config.toml
dataset = "synthetic speech, music and everyday sounds put through simulated rooms and audio effects"
encoder_norm = "layernorm"
encoder_mlp_ratio = 4
encoder_width = 384
decoder_block = "basic"
decoder_upsampling = "pixel_shuffle"
residual_init = "none"
beta1 = 0.95
eps = 1e-06
batch_size = 32
lr_schedule = "linear"
Rows from block 2 of the decoder of a small spectrogram FSQ autoencoder, named by matrix and row number. Rows with one number belong to one channel. Each number is 128 + 32 x the weight over its row's rms, rounded and kept within 0 to 255. All counts start at 0. After the name is the row's rms in percent of the matrix's.
After each channel's rows are labels from the 100 clips, of 14976, where the channel reaches its highest value: "strongest on" is what is common among them; "band" is the frequency band that holds the peak. Only what is clearly more common there than usual is listed. The data: synthetic speech, music and everyday sounds put through simulated rooms and audio effects.
# convs0: first 3x3 conv (decoder.mid.2.convs.0.weight, 256x256x3x3, each kernel summed), inputs 0-127
# convs1: second 3x3 conv (decoder.mid.2.convs.1.weight, 256x256x3x3, transposed, each kernel summed), outputs 0-127

convs0.27 066 [136 121  46 110 111  80 126 107 120 123 162  94 146 146 130 131 140  41  93 105 115 141 100 127 125  73 132  84 130 108 119 155 119 126 153 144 135 110 132  87  89 109 169 183  96  81 113 129  72 100  80  72 123 164 107 101 141 164 112  97 169 154 119 123  85 108  73 121 131  29  90 103 111 123 158 131 154 135 180  74 135 118 129 158 129  88  88 111  50 113 173 170 169 156 147 123 134 123 146 123 121 140  88 144  99 151 118 157 134 165  95 106 166  80 157 109 104 131 131  91 146 100 115  95 112 132 118  89]
convs1.27 065 [163  92  89 117 144 132 122 145 139 134  33 110 164 167 146 127 112  99 129 206 170  85 139 128  58 131 108 125 111 186 137 118 108 166 133 173 196 138  83  79 129 144 153 127  88 180  91 124 129 110 126 117 174 159 147 189 115 129 150 187 122 149  85  76 114 179 131  98  91 125 104 111  79 144  25  92 141  96 132 144 107  97 132 182 103 115 138 103  68  79 139 162 152 154 150 112 107 153 162  99 124 100  91 134 170 176  69  59 104 169 128  95 113 120 147 131 134 139  74 136 119 144 143 130 131 136 136 121]
strongest on: band
band: 0 to 250 Hz

convs0.13 068 [108 105  63 159 129 142  97 100 105 108  86  52 179 137 143 118 125  91  57 142 142 143 129 119 115  57 127 150  70 127  99 114 111 118 115  91 130 142  67 129 131 129  50 125 134  77 114  83  61 115  84 139 176  61 138 139 126 112 105  65 136  61 144 120 118 128 133  59 109  85 158 135 133  97 109 127 132 152 122 106 129 113 101 121 169  51 157  89 113 143 215  70 164 117 141 153 179 138 148 136 105 132 120 154 160 178 116 135 137 142 125  89  61 134 172  91 150 105 146 131 124 102  67 134  74 119 144  82]
convs1.13 083 [153 148 141 130 125 154 145 108 120 130 143 130  61 121 149 117  85  71 136 158 109  59 160 105 118 166 144 141  89 139 160 145 164 153 141 152 139  95 150 109 171  95 138 132 147 126  95 126 176 137  88 186 140 148 133 194 129 131 149  94 178 128 136 132 147 132 163 125 150  63  51 172 131 103 121 116  92 134 105 116 114 111  90 106 133 171 131 142 144 141  88  91 123 195 160  99 118 146 113  91 145 109 149 181 151 105  71 124 119 123 114 148 105 152 196  65  96 101 102 139  99 109 170 158 199 131 114 134]
strongest on: dropouts
band: 500 to 1000 Hz

convs0.81 090 [122 131 118 125 105 140  96 132 128 145 123  77 141 186  93 105 126  49 132  83 146  80 108 144 114 209  74 160 134  78  84  98 162 132 131 113 185 180  49 123  98 135 146 156 122  84 102  81 101 118 106 111 143 139 105  92  79 149 111  71 118 119 114 121 123 122 111 111 116  95  68  93  72 150  84 168 164 108  13 101 132 109 107 104 104 146 130  98  25  93  80  84 131 151 112 137 116 106 139 144 109 103 127 110 131 157 175 151  86 117  98 125  37 125 136  90 152 141 147  97 143 141 111 171 134  86 149  94]
convs1.81 094 [121 179 146 161  56 182 104 124 146 125  85 125  98 147 136 110 188 106 154 122 147 141 100 180 104  91 113 108 192 162 176  86 135  96 143 165  83 111 149 122 176 127 109 107 107 130  87 115  29 117  90 152 141 178 100 183 120 167  99 121 164 117 147  61 151  71 190 119 112 158 101 172 108 150 140 131 106 132 167 152 142  82 143 155 155 165 168 143  58 116 128 130 125 124 128 158 134  75 161 113 123 116  78  46 145 144  40 170 151 136 126  62 101 122 163 120 131 123 138 149 111 167 151  83 140 153 126 119]
strongest on: everyday sound
band: 2000 to 4000 Hz

convs0.4 067 [159 107 116 106 129  93 120 110  98 153 126 120 136 149  86 124 135 128 108 126  78  90 106 122 132 156  91 129 117  46  90 164  60 139 131 131 116 144 154  90 174  71  92 113  77  83 139 138  93 161 131  76  67  68 117 206  92 134 101  78 135 103 148 105 142 168 111  56 118  74  77  79 105  76  83 123 102 132 146 156 142  94 130  75 119 150 123  98 101 170 142 134 114 138 132  78 130 116 123 118 127 130  85 101 116 172 111 153 133 156  65 127 211 105  92 175 143 124 177  64  80 112 104 136 143 129 116  90]
convs1.4 090 [ 72 142 156 125 107 104 147 100 148  99 172 109 163  93 101 117  73 144 109 148 162 149 138 165 147  83 140 151 165 195 131  93 123  68 155 133 106 117  64 142 127 135 142 104  95 168 133 118 150 160  90 128  98 149 176 136 128 140 118 121 136 202  70  92 121 148 164 129 135 161 123 184 110 145 101  86 123 118 190 117 116  82 100 145 109 123 122 102 102 143 131 181 125 127 154 113 141 110 104 110 128  92 171 169 152 168 117  69 153 173 156  42 107 112 107  89 117 154 126 168 102 104 128 134  26 151 123 126]
strongest on: band
band: 250 to 500 Hz

convs0.24 079 [111 151  84 138 132 114 124 151  87 158  97 159  87 140  90 113 133 133 108 170 112 118  64 115 122  73 153 128 108  95  80 109  79 148 142 106 106 139 179 124 129 115 104 175 130 143 129 107 133 145 122  72 110  76 118 154 103 112 121 147  77 162 128 123 123 126  97  25 135  63 148  85 130  95 118 126  89 141 123 126 114 130 104 119 144  84 139  44 149 205 160 110 128 137 156 106 177 149 124 102 115 106 163 153 100 186  85 141 110  93 114  80 148  69 176 153 123  99 134 105 169  74 148 119  90 121 167 128]
convs1.24 067 [127 109 161 109 102 112 115 126 140 100  78 148 122 106 148 172 142 140  94 156  76 156 183 130 130 128 157 170  89 159 142  61 181 102 128  96 122  91  80 150 172  88 144 136  54 203 100 111  93 127 115 137 138 118 132 129 132 152 149 111 152 212 152  86 121 146 149 157 123  78 133 203 122 179  39 118 146 135 105 115 147  92 154  64 111 169 160 126  91 129 127 158 123 138 153 152 100  89 113 104 125 143 183 142 162 130  88  68 115 139 110 116 208 123  91 158  98 168 138 112 124 122 124 136 157 173 105 107]
strongest on: band
band: 500 to 1000 Hz

convs0.115 079 [118 123 127  82 131 146  82 121 101 111 193  90 160  96 138  77 106 113 127 136 108 131  90 183 136 115 147 104 106 173  98  97 126 133 134  92 110 107 135 116  85 121 124 167 103 109  83 117  79 124 150  96 152 149 153  75 154 121  93 133  96 115 136 109 128 126 137  93  77 101  84 133 146 149 172 133  78  90 120  19 142 148 107 112 106  98 124  59  81  77 109  76 102 116 109 122 147  58 139 149 133  99 116 120 162 101 212 136  47 191 128 145  72 152 162 121  99  70 123 155 184  54  94 131 144 146 127 122]
convs1.115 103 [138 179 171 133 144 127 126 135  95 122  49 123 110 185 112 145 171 164  80 146 125 177 148 138  83 189 128 171 139  73 116 155 195  78 135 201 158 119 132 133 105 181 136 143 145 117 161 128 145 160 157 148 102 174 127 104 134 110 120 185 110 118 174  90 109 207 163 154 111 123 146 173 133 130  88 102 142 154 139 179 148 137 139 159  84 116 189 139  91 127 131 154 159 172 163 136  58 105 148 158 109 128 142 105 152 132 129 107 156  72  29  84 183  74 144  89 175 102 109 132  77  83 130 122 129 122  94 101]
strongest on: band
band: 500 to 1000 Hz

convs0.140 079 [118 150 145 175  90  47  94  93 140  25 129  78  94  90  87 165 129  90  89 116 138 154 118 129  61 154  93 110 118 182  82 102 162 106 103 113 139  49 143  78 130  89 123  95  93  95 106 148 113 108  78 100  76 173  74 105 110 126 100  94 111  95 139 100 117 134 146 130 117 183 122 157 151  88  83 114 155 149 113 187 171 113 122 204 137 173 175 158  72 131 132 213 102  94 159  77  80 183  64  85 131 160  80 113 115 141 142 149 139  87 184 143 148  92 139 184 125  79 133  94 110 124 168 123 143  84  94  80]
convs1.140 078 [164 121 110 114 137 106 123 137 159 175 110 178 146 102 118 109  53 170 210 122 147  94 149 166 131 151 172 126  75 176 101 132 218 165 144  96 132 138  86  90 100 125 136 127  41  91 116 142 103 111 165 138 149 122 146 116 162 188 105 153  76 132 118 149 151 137 128 141 124 131 184 144 128 142 148 134 151 114 131  90 138 112 150  90 128 126 114 182 205 138 114 171 110 132 132 168 183  64 133 162 135  97 114 135  87 131 161 185 130 199 133 131 118 138  78 181 159 135  70 148 138 142 139 162 174 100 170  70]
strongest on: everyday sound
band: 2000 to 4000 Hz

convs0.216 056 [110 129 103 102 149  57 141 176 155 142  77  99 233 110  93 135 122 100  64  98 133 115 122 127 159 113 114 149 136 129 192 160  68 111 117 160 104 170  30  92 119  86  78 139 135 158 110 156 118 113  66 130 109  98 108 148 119 187 107 126  87 106 126 141 121  97 110  95 139  91 112 156 144 148 107 122 131 132  87 165 100 101 130 170  60 101 135 138  36 165  99 128  93 124  75 118 163 123 136 146 150 101  86 134 106 130 170 119 173 163 111 144 135 123  85 125 113 140 129 163 128 132  59 145 130 121 170  82]
convs1.216 077 [121 114 111  79 120 150 133  98 140 161  90 135 130 150  74 130 130 158 123 153 146 118 145 154 112 193 180  97 129 155 113  59 239 123 125 149 168 110 135 151 132 152 145 129 115 112 129  68 139 102 113 145 155 137 151 168 111  70 155 167 132 180 142  85 119 145  87 146 156 138  34 120  96 106  38 113  94 119 123  90 129  97 126 123 114 118 137 112  91  91  99 157 132  44 141  89 113 124 139  86 119 117 115 230 104 136  78  80 155 111 125  79 117 150  85 148 113 111 138  81 113 109 165 140 148 125 113 158]
strongest on: dropouts
band: 500 to 1000 Hz

convs0.193 076 [128 118 168 113 116 151 122 141  98 174  87 102 201 106 106 104 153  64 152  58 156 134 135 154 135 149  69 155 194 105 153 148  49 127 124 136 134 166  37 140 140 138 124 128 137 144  60 137  67 120 100 118 135  93 123  27 159 133 147  69 169 137  96 136 128 148  57 104  96 144 109 108 142 143 138 121  98 147 158 149 171 143  95 150  81 132 143 150  23 130  94 127  87 147 108 148 126 129 143 147 117 158 128  71 120 161 152 124 132 187  94  75  86 116  87  52 151 152 121 136  74 118 116 153 152 127 123 117]
convs1.193 084 [191  89 158  76 137 130 113  99 130 159 199 147 132  76  92 124 180 133 154 126 167  92 176  93 123 147 204 137  96 142 125  52 128 102 123 139 101  74 154 118 152 143 115 128 109  83 144 103 125 146 115  92 134 154 101 174  94  73 130 146 160 162 169  90 126 164  85 116 160 110 144 136  59 128 128 111 163  81 135  94  80 143 117 123 116 161 134  89  92  76  93 194 119 167 175 134 140 106 129 169 115 136  52 163 129 121 159 180  83 145 115 116  88 111 117  43 109 109 147  77 133 159 123 112  89 149 112  97]
strongest on: everyday sound; reverberation time: dry; dropouts
band: 500 to 1000 Hz; 1000 to 2000 Hz

convs0.129 090 [103 119 120 124 116 112 123  89 115  53  71 130 130 118 163 116 147  59  98  81 123 111  93 149 101 140 156 126 146 128 177 137 107  56 142 136  91 138 120  74 120 132 122 141 113 135  62 110 130 103 101 153  99 161 122 138 110 161 123  59 147 151 130 113  91 201 157 136 146 170 125 160 127  50 140 133 119 139 154 143 130  86 171 183  49 148 149 158  47 116 104  84 117 122 159 104 101 119 105 119 134  88  70 150 127 121 164 107 157 253 137 144 198 104 125  58 152 123  86 104 105  66 117 129 113 137 171  71]
convs1.129 088 [142 127 129 148 111 103 130 135 125 110 117 163 160 117  93 102  88 182 105 173 105  92 125 173 121 159  66  80 105 112  78  84 151 138 158 127 156  92 153 149  55 141 104 114 110  35 163 136 170 130  97 116 121 167 159 125 138 124 146  91 131 170 122 102 178 129 142 151 101 117  71 169 113 143 145 111 107 120 109 112 128 129 121 129 194 120  98  90 162 101 124 172 130 169 129 145 124 111 110 143 126  92 125 196 113  96  92 118 150 139  93 162 102 146  74 160 122 156 109 159 154 102 158  85 122 114  79 139]
strongest on: everyday sound; dry
band: 500 to 1000 Hz

convs0.127 084 [138  79 163 165 114 120 149 115 114  98  98 140 149 118 113 103 102 107  92 143 176 141  93 120  97 117 116  69 140 106 111 121 111 114 100 138 121  96 153  76  84 151  72 100  87  82  97  92 166  50 151  92 136 138 101 185 133 117 109 102 120 156 151 126 105 128 104 119 125  82  87 110  45 132 124 126 121 144  96 127  93 100 161 145 169 143 117  50 112 153  48  74 188 113 155  74 141  86  87  97 143  65 141 150 109 132  84  89 131 129 152 136  37 137  70 104 102 169  87  88  75 119  80 129 124 122  93 117]
convs1.127 104 [129 169 100 128 108 115 129 146 138 143  95 122 163  95 175 126  89  92 152 211 111  94 131 112 141 164  98 124 155 123 117 132  39 117 101  61 136 107  88 138 115 123  69 143 170 120 113 116 118 132 108 129  82 137 135 143 138 143 114 156 163  60 121 106 126 131  73 152  97 142  72 118 139  99 158 110 124 126 156 154 148 108 145 155 105 145 165 150 139 131 146 129 147 129 155 147 117 145 116 123 127 162  62 176 142 115 228 115 155 202 163 159 124 189 169 182 122 112 157 120 149  43 151  68 147 142 100 132]
strongest on: band; dropouts
band: 250 to 500 Hz

convs0.28 063 [107 149 116 141 164  67 104 137  66 171 112 162  90 147 139  80 141  43 142 123 176 119  97 149 132 126 110 148 150  89 103 118   0 135 171 112 121 132 152 119 176 110 126 128 141  80  44  73 125 127 111  75  82  84 155 157  73 119 126 117 107 122 115 136 138 107  53 100 130 102  92  72 100 117  85 111 115 173 128 155 135 149 138  79 101  72 158  94 184 194  92 219 132 144 125 115 142 148 103 103  61 131 131  71 113 108 137 155 118 125 122 123  98 106 123 172 122 141 156 100 105 162 162 109 145 129 132  91]
convs1.28 078 [145 125 111 160 127 179 124 141 149 138  86 126 169  94 132  68 157 137  79 216 101 172 110 144 115 126 154 183  91 183  97 125 166 133  92 123 134 102  78 141 101 123  98 125 135 165  93 146  88 133  23 136 131 162  90 178 161  98 125 141 117 151 179  85 132 153 166 105 128 148 166 139 165 160 106  97 164 161 212 100  98  80 132 208 103 177 143 109  67 109 139 170 136 117 138 109 117 132 108  88 101 172  97 179 118 185 160  63 101 155  79  93 125 126 176 208  89 142  86 133 115 109 132 162 113 121 181  99]
strongest on: band
band: 250 to 500 Hz

convs0.111 071 [ 84 138  51 123 159  83 132 118  61  97 129 147 110 172 147 128 109  98  98 148 101  93  92 149  72 161 130 115 112 133 107 122  79  93 139 141  63 118  81  96  73 120 139 127 108  81  51 115  88 124 129 159  95 170 172 148 105 114 144  88  67  62 157 139 124  90  90 123 127 159 131 151 118 108  85 141 157 169  81  66 102 119 146 139 168 106 101 158  92 136  91 113 130 135 107 152  78 119 116 105 143  52  90 173 151  27 182 152 125 110 112 121  28 138 141  53  84 120  97 141 133 116 113 128 163 147 128 123]
convs1.111 079 [136 126 136 166 105 137 110  80 127 183  58 104 115 129 106  88  64 158 104 151  54 136 109 132  94 147 164 111 122 147 150  98 160 164 133 134 163  99 155 130 164 107 159 195 182 128 114  91  95 112 131 156 122 133 136 140 143 112  96 108 133 151 168  96 180 103 130 168 117 135  96 147 155 115 166 126 174 162 135 199 152  48  99 161 138  63  99 119  78 144 136 137 172 158 130 141  56  96  96 129 155 149  77 165 130 154 117 136 132 136  83 116 137 112 144 192 164 122 129 119 130  85 178  88 176 129 108  95]
strongest on: everyday sound
band: 500 to 1000 Hz

convs0.55 088 [136 104  26 110 127  96 150 116 110 146 109  79 147 163 113 151 106  43  97  94  64 137  93 152 162 132 202  80  98 119 149 136   2 112 154 132 153 134 126 102 113 117  63 118 110 117 121 153  87 132  21 127 119 125 116  84 115 141 112  51 144  92 135 121 107  97  97 102 134  60 119 127 105  97 186 124 138 154 149 135 130 113 130  88 107  97 123 106  84 119 131 113 111 134  89 101  95 145 142 148 136 143 127 114 165 116 153 154 129 209  69  89 206 137 110 121 129 123 129 144  85 179 142 137 121 108 155  96]
convs1.55 089 [121 127 120 116  98 167 120 125 122 118  82 113 129  82 118  70 129 102 180 150 137 152 146 116 105 150 109 169  94 177 103  45 140  98 124 169 161 110 141 106 162 133 181  97  81 191  96 117 210 113 134 148 145 143 122 177 132 155 111 171 125 156 104  85 165 173  59 126 142 135 150 180  76 163 103 107 133 117 126  69 103  81 118 158  99 104 147 167  49 142 109 141 131 113 148 129 127  99 122 130  99 160 126 155 125 139  63 121  84 188 181 100 160 112 184 139 122 167  79 147 138 127 130 119 140 146 150 122]
strongest on: dropouts
band: 250 to 500 Hz

convs0.20 078 [ 72 127  65 131 106 105  81 118 129 144 123 121 104 193 105 122 147  86 173  70 114 120  96 137 154 114 111 149 155 102  90  99  36 104 130  88  87 196  63 169 105 143  94 182 146 113 149  83 140 148  80  86  95 128 136 185 127  87 146 134 121 109 178 145  96 149 101  90 114 124 113 123 130 100 156 121 125 130  98  97 109  94 141  35 160  91 114 131 115 149 116 105 141 139  67 101 158  92 108 173  89 101 201 105 135 135 168 117 141 180 119 127 151 139  97 127 117 103 135  93 131 125 175 142 112 144 105 101]
convs1.20 082 [138 102 156 143  89 156 118 132 129 178 108 113  96 122 131 125 103  82  94 243  81 155 178 104 132 112 112 140 177 117 144 138 139 113 150 165  89 122 164  67 145 133 108 121 141 171 146 145  89  69 124 164 144 116 143 136 136 157  91 167 112 156 103 122  91 212 108 103 128 101 155 169 156 165 128 114 127 128 177 173 126 106  77 159 107 131 136 106  24 131 142 150 149 163 169 105 100 109 141 107 126 122 104 174 165 158  56 108 145 138  93 126 155 146 127 102 157 149 110  44 105 195 140 127 129 102 138 132]
strongest on: dry
band: 0 to 250 Hz

convs0.41 070 [ 91 115 119 139 120 135 127 136  96 167 117 140 130 132  78 134 113  78 104 140 129 132  88 160  74  65 181 135 126 128 107 140  76 148 152 122  69  85 110 165 100 149 132 121 153 117 144 101  70 109 105  62 130  60 107 142 122  87 159 175 102 107  96 148 148 148  83  86 135  51 155 131  84 114 111 149  26 173 105 143 154 114 124 149  97  90 114  95  62 164 124 165 132 124 148 142 178 144 138 124 108 154 141  86 126 163 112 129 118  44 136  98 151 101 187  74 119  86 147 171 114 132 129 160 111  95 174 105]
convs1.41 074 [161 195 156  99 133 174 158 154  91 168  82 190 152 171 118 126 125 114 105 159 138 105 119  63  94 118 155 133  56 179 127  50 195 142 113 122 170 120 135 149 140 132 171 161  50  89 133 154 127 141  83 152 181 154 134 134 123 107 165 192 113 135 160 117  79 186 182  83 113 135  86 148  93 170  84 120 118 128 175 130 138  67 110 178 123 119 132 120 111 113 172 185 140 149 137 178  57 157 113 117 120 119  85 137 106 103   9 131 115 164 112 152 182  88 113 101  97 103  90 137 125 131 129 170 157 119 178 142]
strongest on: band
band: 250 to 500 Hz

convs0.206 090 [160 129  41 102 132 131 138 157 137 134  82 108 120  90  76  94 142  97  64 131  66 152 117 131 168 104 137 137 120 171 119 136 186 165 119  88 154  82 130 130  83 192 144 136 113 103 106 129 154 100 128 118 126 140 109 126 140 110 108 166  79 174 112 131 140 127 138 113  98  68 121 210 127 149  92 145 145 172 130 154 175 114 114 188 109  23 133 131  82 109 101 156 194 112 138 153 135 130 125 110 133 117 115 119  99 130 133 121 156 141 156  76 149 145 106  99 114 112 123 118 130 116 158 130 152 123 153 100]
convs1.206 118 [126 112 149 125 156 131 138 119 134 148 106 121 142 121  85 121 121 219 154  83 127 163 161 119 147 156 157 148 156 104 130 150 107 113 104 155  65 150 150 132  91 157 114 114  81 120 124 158 166 139 150  88  98 103 129 134 115  91 160 146  85 215 231 160 104 113 165  90 135 142 201 118 127  95 131 129 166 126 114  53 161 144 127  97 132 159 135  98 153 121 161 103  83 191 128  90 164  85 158 118 144 180 158 108  92 115  79  40  88 166 100  58 177  80 165 146 145 156 119 126 109 128 104 110 189  97 114  93]
strongest on: band
band: 1000 to 2000 Hz

convs0.19 070 [105  77  79  96  91 134 113 119  71 133 111 157 139  85  83 100 143 143 120 104 110 107 117 138 106  93  55 119  53 114 117 131  65 132 139 139 113 115 107  71 119 110 128 125 104 118  87  87  92 117  48  79 152  66 120 146 144 126 113 103 144 156  96 175 100  76 124 135 108  70 101 149 110 155  83 111  93 100 139 102  87  69 133 161 179 141 155  44 165 154 110 143 118 128 114 115 165 100 123  62 101 148 124  68 128 134  85 143  98 161  70 150  95  90 119 176 154  90 137 145  99 100 119 115 146 121 146 104]
convs1.19 092 [163 123 152 144 150 134 110 130 104 105 137 145 171  94 157 145 108 146  15 134 115 125 107 150 114  88 196 181 139 165  95  90  69  63 136 126 135  99  75 114 110 124 123 159 110 131 168  79 153 146  73 120 183 130 129 134 137  98 104 184  95 152 122 106 119 165 164 108 119 147 147 182 135 153 123  84 136 134 143 103 126 108 102 133  47 134 159 114  43 116  63 129 149 156 158 110  74 108 140 135 130 115 144 192 136 156 165  74 165 139 109 136 134 131  82  68 110 138 128 107  78 120 137 128  96  97 175 136]
strongest on: band
band: 250 to 500 Hz

convs0.183 377 [122 141  74 151 126 110  66  79 122 129 107 102 112 108 100  89 106  99  52 116  87 143  20 117 115 163 131  95 110 150  59 100 134 102 101 112 132  80 109 109  94 128 163 113 117 112 145 114 102 100  78 102 148 119 103 119 119 122 117  45 118 113 126  78 110 142  83 119  11 103 129 135 111 133  73  84 107 130 127  94 122 117 103 137 102  96 118 105  93 159 109 134 131 110 123 110  69 115 120 107  55 115 118 138 134 146 114  80 128 110 107 122 122 112  77 100  97  77 110  94 127  96 131  83 110 105  98  95]
convs1.183 195 [111 125 126 134 143 136 181  80 124 107 184  76  87 160 152 167 142  95 219  99 104 140  94 153 167 114 207 135 208 118 165 163 109 141 111 119 132 130 163 147 127 135 103 132 154 132 116 121  92 171 122 164 136  97  95  85 128 156 130 149 129 138  46 152 120  72 132 132 120 125 143 103 186  82 190 130 128 144 153 218 110 135 190 115 112 122 167 117 102 149 121 120  74  71  95 124 138 128 110 136  99 149 149 160 154 136 117 106 119 127 163 108 166 145 200 172 134 133 137 142 162  78 152 110 131 110 121 110]
strongest on: everyday sound
band: 0 to 250 Hz

convs0.231 067 [ 36 118 210 163 140 142 128 149  71 142 107  86 101 145 120  97 130 156 122  90 176 120 128 146 147 153 129 238 153  61 134 124 103 105 123 112 117 112  57 165  41 150 133  98 147 127 128 129 158 102 176  59 142  76  69  89 137 122 145 163 129 148  71 162 134 125  62  79 102 126  93 166 141 162 117 112 160 150 105 183 162 123 114  95 128  93 130 145 132 173 111 142 110 111 126 148 172  73 154 130 133 114 173 119 145 152  76 125 145  45 123 142  84 138  76 149 127 119  88 132 104 150 148 122 161 143 130 100]
convs1.231 077 [220  57 107  90 138 156 156  99 205 114  72 170 134 134 125 156 141 164  77 111  97 140 174  89 104 172 183 117  43 158 181  99 116 135 120 124 105 184 209 122 186 122 151 107  63 136 166  92 130 144 145  74 167 114 170 202  75 120 112  92 138 127 170  84  91 105 141 150 173 109 128 126 137  94 102  79 104 112 140  99  78  99 174 148  86 176 102  74 171  89 150 144 165  74 136 132 103 124 158  97 122 128 119 196  57  97  76  71 119 101 100 144 175  91 160 176 110 131 114 124 183 150 142 125 141 122 168 141]
strongest on: dropouts
band: 1000 to 2000 Hz

convs0.51 066 [ 73 105  99 108 110  27 117 133 100 144 122  93 129 109  92 123 144  86  77 103 166 163  91 151 104 119 179  89 137 104 105 166  56 144 119 137 156 145  90  98  75 141  81 172 143  74 110 129 124 100 100 146 133 109 144 154  90 144  89 127 123 133 101 135 123 105 115 118 115  99 143 102  86 114 101 134 103 145 122 118 121  99 143 141 143 101 116 102  96 170 151 131 175 125 133 131 136  72  99 116 112 115  72 163  98 212 102 117 132 106 145  76 147 139 194 170 120  92 172  75 184 144 186 138 109 112 170 125]
convs1.51 067 [148 121 139  83 115 117 165 148 121 160  69 142 141 162 146 126 100 107 164 175 155 129 125 133 103 154 162 155  81 212  90 116 218 134 110 129 173 123  99 111 178 163 145 159  89 141 107  52 131 115 143 110 164 163 116 146 129 127 188 106 141 107 186  69 104 168 123 163 130 149  74 236 109 137  99 107 150 144 101 111 101  60 121 155 129 195 180 121 112 106 105 107 125 150 119 152  62  93 179 134 114 139 109 198 146 151 131  80 139 120  89 113 124 139 121 192  96 136 109 108 150 131 107 125 109 136 134  72]
strongest on: band
band: 500 to 1000 Hz; 1000 to 2000 Hz

convs0.162 111 [188 113 128 157 131 116 107 121 155 116  68  95 131  91  53 157 121  95 149 111 156 162 118 133 129 136 121 120  90  84 125 108 129 160 124 133  98 146  89 119 108 131 110 118 101  94  70 158  34 154 124 124 142 111  85  63 110 107 116 130 102 166 146  84 111 133 102 156 148 156 126 183 147  76 152 135  52 147 169 150 168 109 131 139 119 151 142  86  87 122 141  99  84 166 153 140 147 151  68 108 134 127  95 158  95 123 113  96  87 135  93 172 152  90  82 145 126 110 103  60 133 119  52 135  83  87 156 105]
convs1.162 125 [129  62  76 153 140  64 122 139  85 122 160 118 124 159  97 152 150 122  62 134 189 113 125 161  86 126 175 117 129 150  89 127 230 133 139 127 122 139  94 144 125 140 188 155  86 108 165  69  82  94 145 182 140 151 169 113 104 199 114 124 183 105 112  90 115 172 144 174 139 165 160 108 115 154  68 118 126 131 148 141 121 133  89 124 126 135 137 117  92 132 133 189 184 164 138 100 119 143 187 108 113 146 127 139 143 164 174 106 162  81  98 122  77 128  83 132  88 128 137 143 115 187  93 101  60 143 140 158]
strongest on: everyday sound
band: 500 to 1000 Hz

convs0.68 383 [116 129 105 142  94 121  81  93  91 107  76  96 108 104 111 105 121 119  90 142  79 152  84  98 115 126 135  95 111 137  70 107 136  86  84 110 115  61 118  92 111 136 139 109 118 138 152 123 135 101  99 124 117 130 101 128 117 112 136  61 154 106 126  76 137 133  86 148  78 124 134 129 112 130  70 106  93 130 131  90 126  99  87 144  77  82 111 117  89 156  58 133 123 102 129 140  65 113 120 103  82  86  73 115 114 147 101  47 129  95 104  94 117  77  37 106  88  93 102 106  73 120 106  72  90  98  95 101]
convs1.68 172 [110 127 127  85 161 114 135 140 102 119 187 106 133 146 205 157  85  85 109  73 180 115 107 148 166 126 220 146 217 120 168 177  47 159 128 119 146 162 132 146  96 128 101 123 105  76  80  83  86 143 146 134  99 118 128 150 132 129 117 160  71 153  52 198 137  80 161 108 144 200 171 135 123 109 163 150 152 112 133 136 102 120 190  94 102 115 153 159 154 139  72  99 125 106  99 110 148 115 111 124 107 117 104  75 124 137 195 102 106 135 179 144  55 152 237 131 149 136 138 119 146  78 178 152 116 150 143 168]
strongest on: everyday sound
band: 0 to 250 Hz